From a checkpoint of a small image embedding model.
Model: 2.05M parameters, 32-pixel images, norm groupnorm, activation relu, depths [4, 4, 4].
Training: 14700 steps, batches of 384, held-out accuracy 89%.
Data: trained on small renderings of single solids in any pose, 14.3 epochs.
Rows from block 3 of a small image embedding model, named by matrix and row number. Rows with one number belong to one channel. Each number is 500 + 50 x the weight over its row's rms, rounded and kept within 0 to 999. All counts start at 0. Numbers have three digits each.
After each channel's rows are labels from the 100 images, of 14848, where the channel reaches its highest value: "responds to" is what is common among them. Only what is clearly more common there than usual is listed. The data: small renderings of single solids in any pose.
# convs0: first 3x3 conv (model.blocks.3.convs.0.weight, 48x48x3x3, each kernel summed), inputs 0-47
# convs1: second 3x3 conv (model.blocks.3.convs.1.weight, 48x48x3x3, transposed, each kernel summed), outputs 0-47

convs0.13:460523492460494481444499426435498484511442479457478523553486435486464490466479485455505488513623518536458409514512460560324487481490388570472479
convs1.13:613508502499464535533499448468506504527429555609450529479485595559462527425550556504457489450540489433534625466464512494505524477547499391438498
responds to: dotted; orange

convs0.36:392501464434479452482485494396456488333447376537490500464511517442438495479498525507422505428569456433491506487485483456523519519514472465490493
convs1.36:469454577533474580528523479537528503495446530565506415554461499468445462421500515542408506468659468459532507449468493517449543497513515498366507
responds to: dotted

convs0.27:416468515461446488482487508447515446525501504473474523534381440494480409511499397487514429516535478433576463408522484535366483408499520540460500
convs1.27:585542432535455494492608418488454450522463533566507486507480560542523509518498480484468552416604465511482505437412534536492540491563493368444463
responds to: dotted; checkered

convs0.42:545564516521508546422553495508456538459445472464542544530508501480462443497489430415466457463540492566418441348555444532488502428533418500530570
convs1.42:446497459518588522490487514464485515522601528587538499448491466433536443547438454610505518532542599543572457491451505585598491505531416487466481
responds to: striped

convs0.41:428466511528454498474539611419530455511549512510450423468496521454554427482474456496570403441553563498460502520574449511382469471507428551536473
convs1.41:473549509482519419434464541466601436469485537477478527548535442511509502543494483455618532578486399581449484540454463586476531456422528441461453
responds to: blotchy; yellow

convs0.0:437496532485468538501495459489409504500482469416395534509487485441463486504365506494446488494562415441528493543441469422549471571483385494456444
convs1.0:527518550542526523482510505472511498501349457503491514481503483499455473541488508545531533478505537573536550408532396529540504461598590382477600
responds to: black

convs0.47:373497514514501531575550448499476522411421450480519458499546550508577515467489452494523435459477546525535520364394412462498461551504491478475461
convs1.47:505480528451469527468526453522510478475599569460513458552429476524526527502545534484583516562538454472440464588514477550422571467354456458431439
responds to: blotchy; checkered

convs0.40:416565491429444469497434503379502449458394482516380491456498429471471413493487492496475494535558428457516482419494473455490482494479583537543516
convs1.40:569494473511448543571551454489490575551430501485450486483437542497490480467488480559447469397455486434521512469357598527510500503499480431447602
responds to: dotted

convs0.20:474476539494487501485536484484480433558512602500564627565469509565508527468484505506543401546479423437574528431538456373493495447506541455476449
convs1.20:508371544504493464473511472506505496525519399514452467403414417497475504517508573463475465487443442580492510429398576505537576487457479518459565
responds to: red

convs0.32:460487494485485515502493522432477478430471334536510493471525508504455512468408481468371506431597458422456529459505498558554491529490490531402468
convs1.32:504438539546529505612596454505462522495461529518492444580459461463502439493525529525449450536611451455496476484357590497468568542464492502463523
responds to: dotted

convs0.8:373516531473454471481480442411492496519479503461494497545372426515485460409507423496519555547485549492441438499570438583451498404471497497476496
convs1.8:586545423515483545503513465465524475463385511543492481475537579463537475474582496517418488450603456482503520506407477451442518471510541379420526
responds to: dotted

convs0.23:315462493497434467468536496480453447552489525517501488502447390533459437452484402501528436525494487443510493467539510443385461466463509513475494
convs1.23:560533462528500530461566422463520487520453523545438592487497549548481507522504495468469548430574447552418570433424543456515566492557521385576542
responds to: checkered

convs0.12:515420437528509555507557422551475493577554537552468516547527456539520472518501529524504545515500593462563631554455507527544478545458590586454420
convs1.12:400426523493541576558585567516534511486498398421488483469585533461535411519467495491550474475475506541564428563491509455421497549542426479509558
responds to: light from: right

convs0.5:517497489539500447464558485458473488560455531552539509528535455518441338424492536468531508536478551488503608507456455554387462431451511424458459
convs1.5:530614516459544565471515515540490525470475528323512494469517445536501512469507538499483493534509559570448473589543558543491540551432469468394454
responds to: checkered

convs0.4:403520559534380470439522439449496381568511516520498487520499433540499524478468421547543421551544438467481479488518472439473496395432508466454502
convs1.4:556549550515512397555529450483449501430353614507514525521437538473528486549525520469530495516483500511496503455427493561469492601519526575568566
responds to: striped

convs0.43:509595485437446503470472505523426534428464409474415539390500545442422514491430480509454433568504457537429409549482500502525487513535460426540509
convs1.43:579546460395510497473497439457480518421464491439524537482538487521558470541503499507549486541366498534475489499412478648530541572519436484550533
responds to: checkered; red

convs0.37:508464470458445485499403368521514396444499511514484487507526490486636451540526480590518445447434514525509596423536524442510481496459496530541461
convs1.37:522440572466546467462425591483507485462498464456457574518541461425558380512478472506576513499414442555502486481471541527521487555447610521588498
responds to: striped